config = dict(
    arch='crnn',
    model='sound classifier',
    dataset='synthetic speech, music and everyday sounds put through simulated rooms and audio effects',
    train_examples=39062,
    time_shift_ms=50,
    n_mels=64,
    hop_length=160,
    input='log_mel',
    spec_augment=False,
    win_length=512,
    targets=['number of effects'],
    num_classes=4,
    norm='groupnorm',
    activation='gelu',
    weight_standardization=False,
    depths=[1, 1, 1],
    kernel_size=3,
    stem='single',
    widths=[96, 96, 96],
    rnn_width=256,
    rnn='gru',
    bidirectional=True,
    rnn_residual=True,
    rnn_layers=6,
    label_smoothing=0.1,
    loss='cross_entropy',
    optimizer='soap',
    beta2=0.999,
    lr=0.0049,
    beta1=0.95,
    shampoo_beta=0.95,
    eps=1e-08,
    precondition_frequency=32,
    max_precond_dim=512,
    merge_dims=True,
    one_sided=False,
    adamw_lr_other_params=0.0013,
    steps=3600,
    batch_size=48,
    epochs=4.4,
    lr_schedule='step',
    warmup_steps=100,
    weight_decay=0.07,
    adamw_weight_decay_other_params=0.05,
)
Rows from block 6, named by matrix and row number. Each number is 500 + 50 x the weight over the matrix's rms, rounded and kept within 0 to 999. All counts start at 0. Numbers have three digits each.
# weight_hh_l0_reverse: GRU recurrent weights, backward direction (gates r, z, n stacked) (model.rnn.3.rnn.weight_hh_l0_reverse, 768x256), inputs 128-255
weight_hh_l0_reverse.586:505515472486486487514496476522490480496543518531481517490460495512526474486494525519556451508543494512509496498497466508521505504507485522515508534498503508473467530511509472468498491482514434448509538541501499465506517490491476503469498511468483489496497499489454460501509527490466473494491468504503499531497542523472496520498502523532516472556497493480503523485499510487496518472434
weight_hh_l0_reverse.587:563542458458580597414489541468448501513464610500528454493623555434473449581556519415553444448467432571517488524530429533469498502445513481533512504485505552588464475530502550524555606395473487482504456459441481525520454588520622521530531452469504439490366531456434475582527433490520533560421472537504450504448546524473578536585454486522496411490475501562456523546454477427546448586597
weight_hh_l0_reverse.588:527454453430414451565542518488550440539500533468408507517448559514588640404437593512472545482467482497579465502473484428478543535504589472435498464503470510534488600495408491516433614449458599537565535562512468477467485435469455484524445446519537450458545457504483540488642625466504511577491471481410566465564539536424497480555576508558542459487531510479555535500437574500474381534419
weight_hh_l0_reverse.589:466500554491475496467497509473442496536517462476523515467514502478483481504494500506514482487537507485487497488525511500465512535470495495472485461519500518475536556494523530491486509545526445506476506507458484478463523479526486484503524546492466482513537479545451515546494486486515533519471500486494513502508463465475506476474479539460490539496523504503469537497547513545469561497517
weight_hh_l0_reverse.590:493515559523366548429531512429508538526549438525540444519512536547497435494553530519515512489550486510526603506517517470426431491536541522510502512588503530393501446604507465556548507514548530517433491364490499600464487398499538516478479459559502430453461499464542456517491428519502613550504549487512497546515480474512472583529564499462468475457441465488453537487491485547532532532582
weight_hh_l0_reverse.591:486428428514495521558493495523498473509483523527513476527535529531512565468574461560474490502492506504430523464511481498526516501508547515497538467506533523512550519537460495504505537463524510508512490520554459538456515542494563494504543530491513587478475450467473499528464508515448496472517457495569534508476517549535529506517431534546468488507484498589472483477521471442498470525527
weight_hh_l0_reverse.592:566531498429450341469496450476542447440471471462468460497471485434501459485444557498544441495480500485535511494529536492497483514497511467556515520512452552503516465509501499570603458519514485514493520474468546456477493475500520517581478523452497556516544476485496539529429535481498492521478553524498496545557493549506490505547407494542475510490474535491479509489448480512473506477484
weight_hh_l0_reverse.593:478488504511537515489504539523533556505486501478476454477489527462549453494481536495515534497492459490440520511512530497533499521500496552477533472538519464459491478465486509494515477509494511473481507494508482498486490511528565507518520482507515514477493529521480564516502451486488574512538484525491471491500485472437488504479538501507493515484528511507522527488527495493491490544562
weight_hh_l0_reverse.594:470484496576492490516459509558505474468430473524476476489570469490492497508466503489519536511508491503427513493508522512452487492485450470539494519519485470517429514483483447475472562478492502494464484495475527506527538523511526491550520507455471514518483486528490496513463493454550502471505497522526538482503467458509512520513565490528483509506521508435490508496493465511465513509526
weight_hh_l0_reverse.595:474560521477481529516473497522538540533513432515505476474534443454498445492506573463568560540512468466574541515468455452475490512498500472503474559532467581605459446590536492521493503522522457463373520466434526517508474550494521506414479549417530453513556570471458494515460403516506500517446497455534494454500468457577500484493536475513480528438490550477470461492501479512562439502513
weight_hh_l0_reverse.596:487501535471519465468432492492457498479567484486530504395461524493513501509463548443539564495478470492482486561470575525456561520480498503491516495474449515474572537439506525522425532532481520534544491481441574499460475481539519459478470523561578504489505471528473493514529565520536454507476525477503466501501555517528526503507553517581484528515479465470506518464481498527457492516494
weight_hh_l0_reverse.597:494536441449482533503465467500517507495516437471569509505492458503532463542461453489450526525426489530545516495535519510511464535484469512489505508519481527470564525496514516504496504544477486400461466538506471457568520482489485542440552549439539550466521502522549481485445556456435429470480488483514472477481535521441466482446446502593519441520438517414436541546497549518530532496554
weight_hh_l0_reverse.598:479471466512474415479520500479548493498523530498507540489485517517505502509510469507499526494478476501533467509488484524510496495516537486501509506486492509469548484452538497478504484503482497500490499484492480499495466453513477492557493453481460506477574453522506516505524517485512481516489518493488531553510493455525514501512461468539552504511507480559484487473513477538500563521513
weight_hh_l0_reverse.599:533538506561508501445481410522417485498473431544524448489502404506463524543534530456499545471530511509548467516442489479484487518498513545526493505494489452501494459490583496504510527518350474526454498450479528529523497494452515489464471514481430455490510516505538469512367498526540473485477408454500485479557477494490516507464539494433482512501543524385492488475508502545500535523499
weight_hh_l0_reverse.600:604467618609512534488488537487517462586465440469468487566511529649521566471467446584476427465520577518457448520488586511489551484428514469420536427480537511499522539488460506445601492494503517548457512518558489478511580443440518455458556448585470509454429559574409451482553465597481526616459510446573456479587476498559532487425541504500576481501514476448508602470520411542511582512561
weight_hh_l0_reverse.601:452543500516540494483452534458443485501513560485556522530523510463456464526495576517560528457547485504466483456462499546524543456556468531482440476468491463475516515465520517534466446510469473476545500454436514555515527525538436473502509487533554575569507468507562491489549460432430557496497536486493486575508503510465499477561496487537476458504492510411506459511584467508522509437547
weight_hh_l0_reverse.602:401458482569541497475427532481496524561524467439531589497443486517515472475440546435517496506622530529497485482515480524486630481557451516576488475513497484461534507442570425530368483507559558539508530524499548601537477459524518478522527567530461486472548485428517560519454484513509508553555500554492490542420488498537521456543553556548456429552428515517536449537618458455552593483554
weight_hh_l0_reverse.603:512497572482528494419500496515490503515471568522509478509577513502460464488554511515487491520471506490517513503500576491481488495479505530486527496491520545516477492486473487485494470490522488493525486505488523530536524563504527496516511517504512459517541518521489514522537471464510467503491515552446470478502510451540511498462494542491517497517456487525507496515495481502515542519508
weight_hh_l0_reverse.604:470517488464452516453478493471447509409479509508530454508457563495483505515505551538524452507562480482515484556503522505492492457513476490482534476443501523556500482553505516432510478446459471459518497505486505515522505462538502514495564479523463489494502536510482499459588519510509411498501464489524466488522503521522492519548483519540516474583504501505532502500574507506443539458462
weight_hh_l0_reverse.605:520474484495506475540503399545474535455449510474535489489484510474532519531516498497471476511568520484445509532465489469561465499484540507481422457513512565475452528472459501572568359513559429468462502473454494406527404460443512528451447478497505556553503464468534523529510506524468595532439507504496487468549501476499504505583511480462585489517467515575483474457517484512520502477501
weight_hh_l0_reverse.606:515492550495489464500521470476535518516498470492528496507484518516518500562508504445435483510441525483505474406548438482486428483451495509544534481529538515487514478469506497495481482520513524520492498527485446530457506510481518461467476529477467454467585520486461514522432545487522547445519472504501504473541502504503494518569567471501492500476484486512473516521457477508498545532504
weight_hh_l0_reverse.607:508477545501464509482519464452482487480471492534488477513501493526486551546505487482541559519496448526470542491498531501472514531546466480463492507448488553539509455478455509473482470532496499516474504489511501513545451505484476491516463489478536464524467463477479542534517481516516487500520519474544506497537462540491523528552506492432532479487498528442462509513517464502527474517463
weight_hh_l0_reverse.608:444499544460461438438516451460465529504577514571473495523621473495532476419533451468547556514418453552459398555438466555600503543503501536500463534654479534445506509568424562483477492542474545507508529447530520563480522451559493531568416565510515507501484471455505580593427462485483471551487531552494487465469465465542459464478546533501444495518546530495447503473443477527523394540357
weight_hh_l0_reverse.609:456478521469474500542512473514465546497499499482529499517540514499553521494496525454481464534508535479441488480509483491559492517510491492484491488543515572494490481509502502512517434495541448472458526466502492467518504548495487510522508526458511484518523457516495468477480508464524501511513478488469483462493475519478496492558519534498471506501461493472483484471512487519469489514509
weight_hh_l0_reverse.610:466500485513515475452530507538542534552464479478459451485501494490525464428498528542543444520519512532503463447545568455478532505465473432489436477469508474542402486528531479504527468502538449490564481481547537401548467415515460532561564528515423522528514509547482458500560514510551533590520471528500451477476471496521484502506481482485482505521468513492472476453534516499514470531586
weight_hh_l0_reverse.611:574469510516528428485540478512506493536497449495508578545444474506356537492386551518499464475556489591576525383565459490445413510523474520621576667501485556464513445468466591477525469450521560590521485515485615470483538571483561459526551439522502518456501498491546509487515468624443575573490435506526400556411456480513477544576483532534505502474456491495490455480485534600491577480565
weight_hh_l0_reverse.612:512515436478566503580485520487449508500495482485448422508439433573508527529494435542478478455520492427401491513446545506484506490558487422522567475529529480477477544488491508482572548432450524443502532470475531513554386547466558487470598586480473471501503535514446535421485526509454486491517521533587423523528472546487462449509508460473507486440559542507513579482445515504495472469382
weight_hh_l0_reverse.613:498524527494526494506510493478512484495441534503549455484555519438521418523530473483449514519475522527472548505527508519523544537476526444528508477492593533484534487447540516494487453559531529512473484557503489474523504483478501520467435522505527540505475528502500525508464499460539488533499551523521464488519532545490485510462462458487530500569490478520459461497491532526483516544574
weight_hh_l0_reverse.614:495519561511484485528454487522512473534502539528509436572501475544513542517443527477447447488468486464531532570532611481492401494451459422471508485496515559459520511495503492490561536564504527486497454483478481548521518477458481482466457552463528521470458559529562504517428434471517465493520468549489507498503499466472511478494509469512519478546511493508499485468442438504483483551502
weight_hh_l0_reverse.615:404455467537484597583441392461501542527553347459457569504507481463407516584521417454486521611505596435560633518422422360404472424537450456467472484405327471622712502507498513432392529474557603433516491567310467520518578538467561457501558443401503394485528462572395643470482472547496510490570575510489670444567645488477436488421380467530538556538357493560554612487595556398462475500538
weight_hh_l0_reverse.616:507472504474484545462460483536502530512533448561558477489492488514508513527513492491458503500488528508470492503484507491549485494529476503524483502482561515516511518536487477477551557528453481532531482459525462512470501511491485520481472551545475471560474491511478483552531471523537517502505504482475464487521536516478506543496538463534538481499468480531546473518460424475516439499552
weight_hh_l0_reverse.617:606506521445455436453613531499526534512601473599478454397439476431480481397402554480432495529504483399481595422475414484427465518515461609351548499522471557530384466473565531625468466484453399539484460469409455434401539484501519499432498520540523463440466406455548487496427456424514542433577461465506467520503526465579444567505459565390389482509502495501437498516547552566401487497506
weight_hh_l0_reverse.618:429531461484491514491511486516527493511533530460504458481509561492556488528479498520517447499494451531475522498494472518455514482536451502512526540489465482516467456479504486518545518478450566507478531491468538480518468555496517522490564459459454485501515495447489493464508510494502554519446465487477499542449494479465509532504482506502486471481536486545559596430444482537510517482455
weight_hh_l0_reverse.619:549539459455442532440466422476490507482519530494498457477467530489502524489476467481553498503496464499440507485511436531512515534512446456511509495474451546499547499497476505500579457526465531475523493530534520512532454520483518491468492470471495504522495489501497505490490499554464480473532500494519474462520565493507547495505548535525446507487511501495455586480560534458525514484474
weight_hh_l0_reverse.620:471559492491518522451528562494523519498551472473442526536498484476487432430477487521516539447530443492524496541492495540468510471534469568542456507474387438476494632454439396480461491592610524531504518447425514549524475464537607499623504488511493600497465395406520554477541481481621405520541522574486515475537511515511435501497465496582475446531550539520551496457507486474623472436401
weight_hh_l0_reverse.621:430493538491553487474525501451482467501565494509538499483458560506509485470571473468513553512509476483459498474583475522499467494523470518518522475530510473491607534494511514488479569537490557510510502504448499518502477518510488519523486465480535441514498537473492459503524525500592545432497478507494572442497479559503482508478498461505475509546516484575470509515518506431506538520450
weight_hh_l0_reverse.622:511506539498501520498498523454516512502541491515481447458519559473497470492439530494521540470499523497525576523485611495488486486463518445536523557540502497538557480447544505486490471527470553490481492456490463490438479484529523492508559477495543473564522494526511455458517516530486521522530464475519480493508576502486456491530475479452454483480479483465474482522432548507486462544482
weight_hh_l0_reverse.623:502472507452518518535481468620444499502527512543593407526527444497467538576542469422389486519518544474528434498485418550522517493520507468581404483456509490527515498532467475489522453458487488541490471518498524497525489506462480486492485497537468469476557513522515414457495490511502505492506538504505505520537515528530548469474463541539566513555458459466465537477470493521437508540542
weight_hh_l0_reverse.624:511531510531510548501528459552441486493432474485499524526446442532560527474511437509535493473551506517535492502483486557507476503508523538469458495556521544505515461475529547507512472500507490523497498508519510523518542468477555516555498534534493519503404474483460562536451443535513478561521501509499561567523495489455514521500510489572555520508515500477465469568501478527477578491592
weight_hh_l0_reverse.625:478543468470471471503543501475495503481537506528502477569502498467483530493504490493467518478520516424465501455449459572496498493498479510499520505499468445515496489529501508511534516509553482519489510549479522523479527551494551501484505495459485494434514509495457471400516424538483486496532508478540423540443495461542478509544493518501523542462514517504500493498489492521498486543430
weight_hh_l0_reverse.626:504484514485524512502530467544502496539489501508506571521528483462545485508505514460534465492513544454479573516471479481510494503467540431498471496541452492481489467543447475501493495519535499535496522506513469546446498542479492489494488566475541504494461510470533452492515468498468509493516530458561479472526484501483524531544465541485506502526492536497462514487501519497495463531514
weight_hh_l0_reverse.627:507418442493470444430515475441477501562441538571481570501417499485506569454541516535507538546530469501530450523578514472437551530532452508532402485510544547531548517474557475512488431497535565461488539478491498560509534436483463513451458492531472418510500562455487573531531548496560571414499526492497515454416557432514499487487440482472420484484506499568495532544527491525477548447447
weight_hh_l0_reverse.628:528480476453508528485508499511508485494498524570472490512506536519490489487462513504472533493512511463516482476470492498481504514497548495548462490484522469520533560473491499485488479523548523517504504497471520515512468484498522487476466565506459494495485485518460483510468499492476547548533535493497501562479432549494526503484484472526489494516504494546486512502489487460525517489504
weight_hh_l0_reverse.629:474561547477486501414514473505499520469502524537490494503519545497524473531472549484504502512419462518541469500474510444530502518414492394580521516445543457511523578494536526494498459504563531507517518486532529513516474515524498543504474458461468472523517511501533504475507498465550431467519484494474439531535496572518491477526414526493507484530466513502513537482441539500491482558445
weight_hh_l0_reverse.630:485455534513510505514493542506513494505483474493511486472507554515473499485522523485541524458512478469497463511480477518505511507509510509450496470520510450535477464498457500504462503526487484491546483480480506517479486520505522515501535507489524511506508546493507458483491515496485513470485482491523508506535535458495500475474532489528498496487494494477512531495504489481484457488484
weight_hh_l0_reverse.631:517509494466548554506505460492456495529455489428539501480610500481489477467582458492540522543469495480476538502499550470464652508523433523531520476520459488427438500524514482478472470523483508472458476436468546504485397469492531497478538506486441462423600409501491514529508431431497466493467504549469541485470528515468534530458513469517483490493538471503516466529527516467526586495464
weight_hh_l0_reverse.632:510493500500486531527498499514496501498468514502488470516514514493488506541501516467522494481531494491493497490512477504482534523517473517505460503488504508517519493502481543520503495514501491510522515533501525464533490517495516515525506519483505501516551508501494519525498472504496502467496512500492518520468474486492486505499481493511522495504481488507494507481516472441492492472518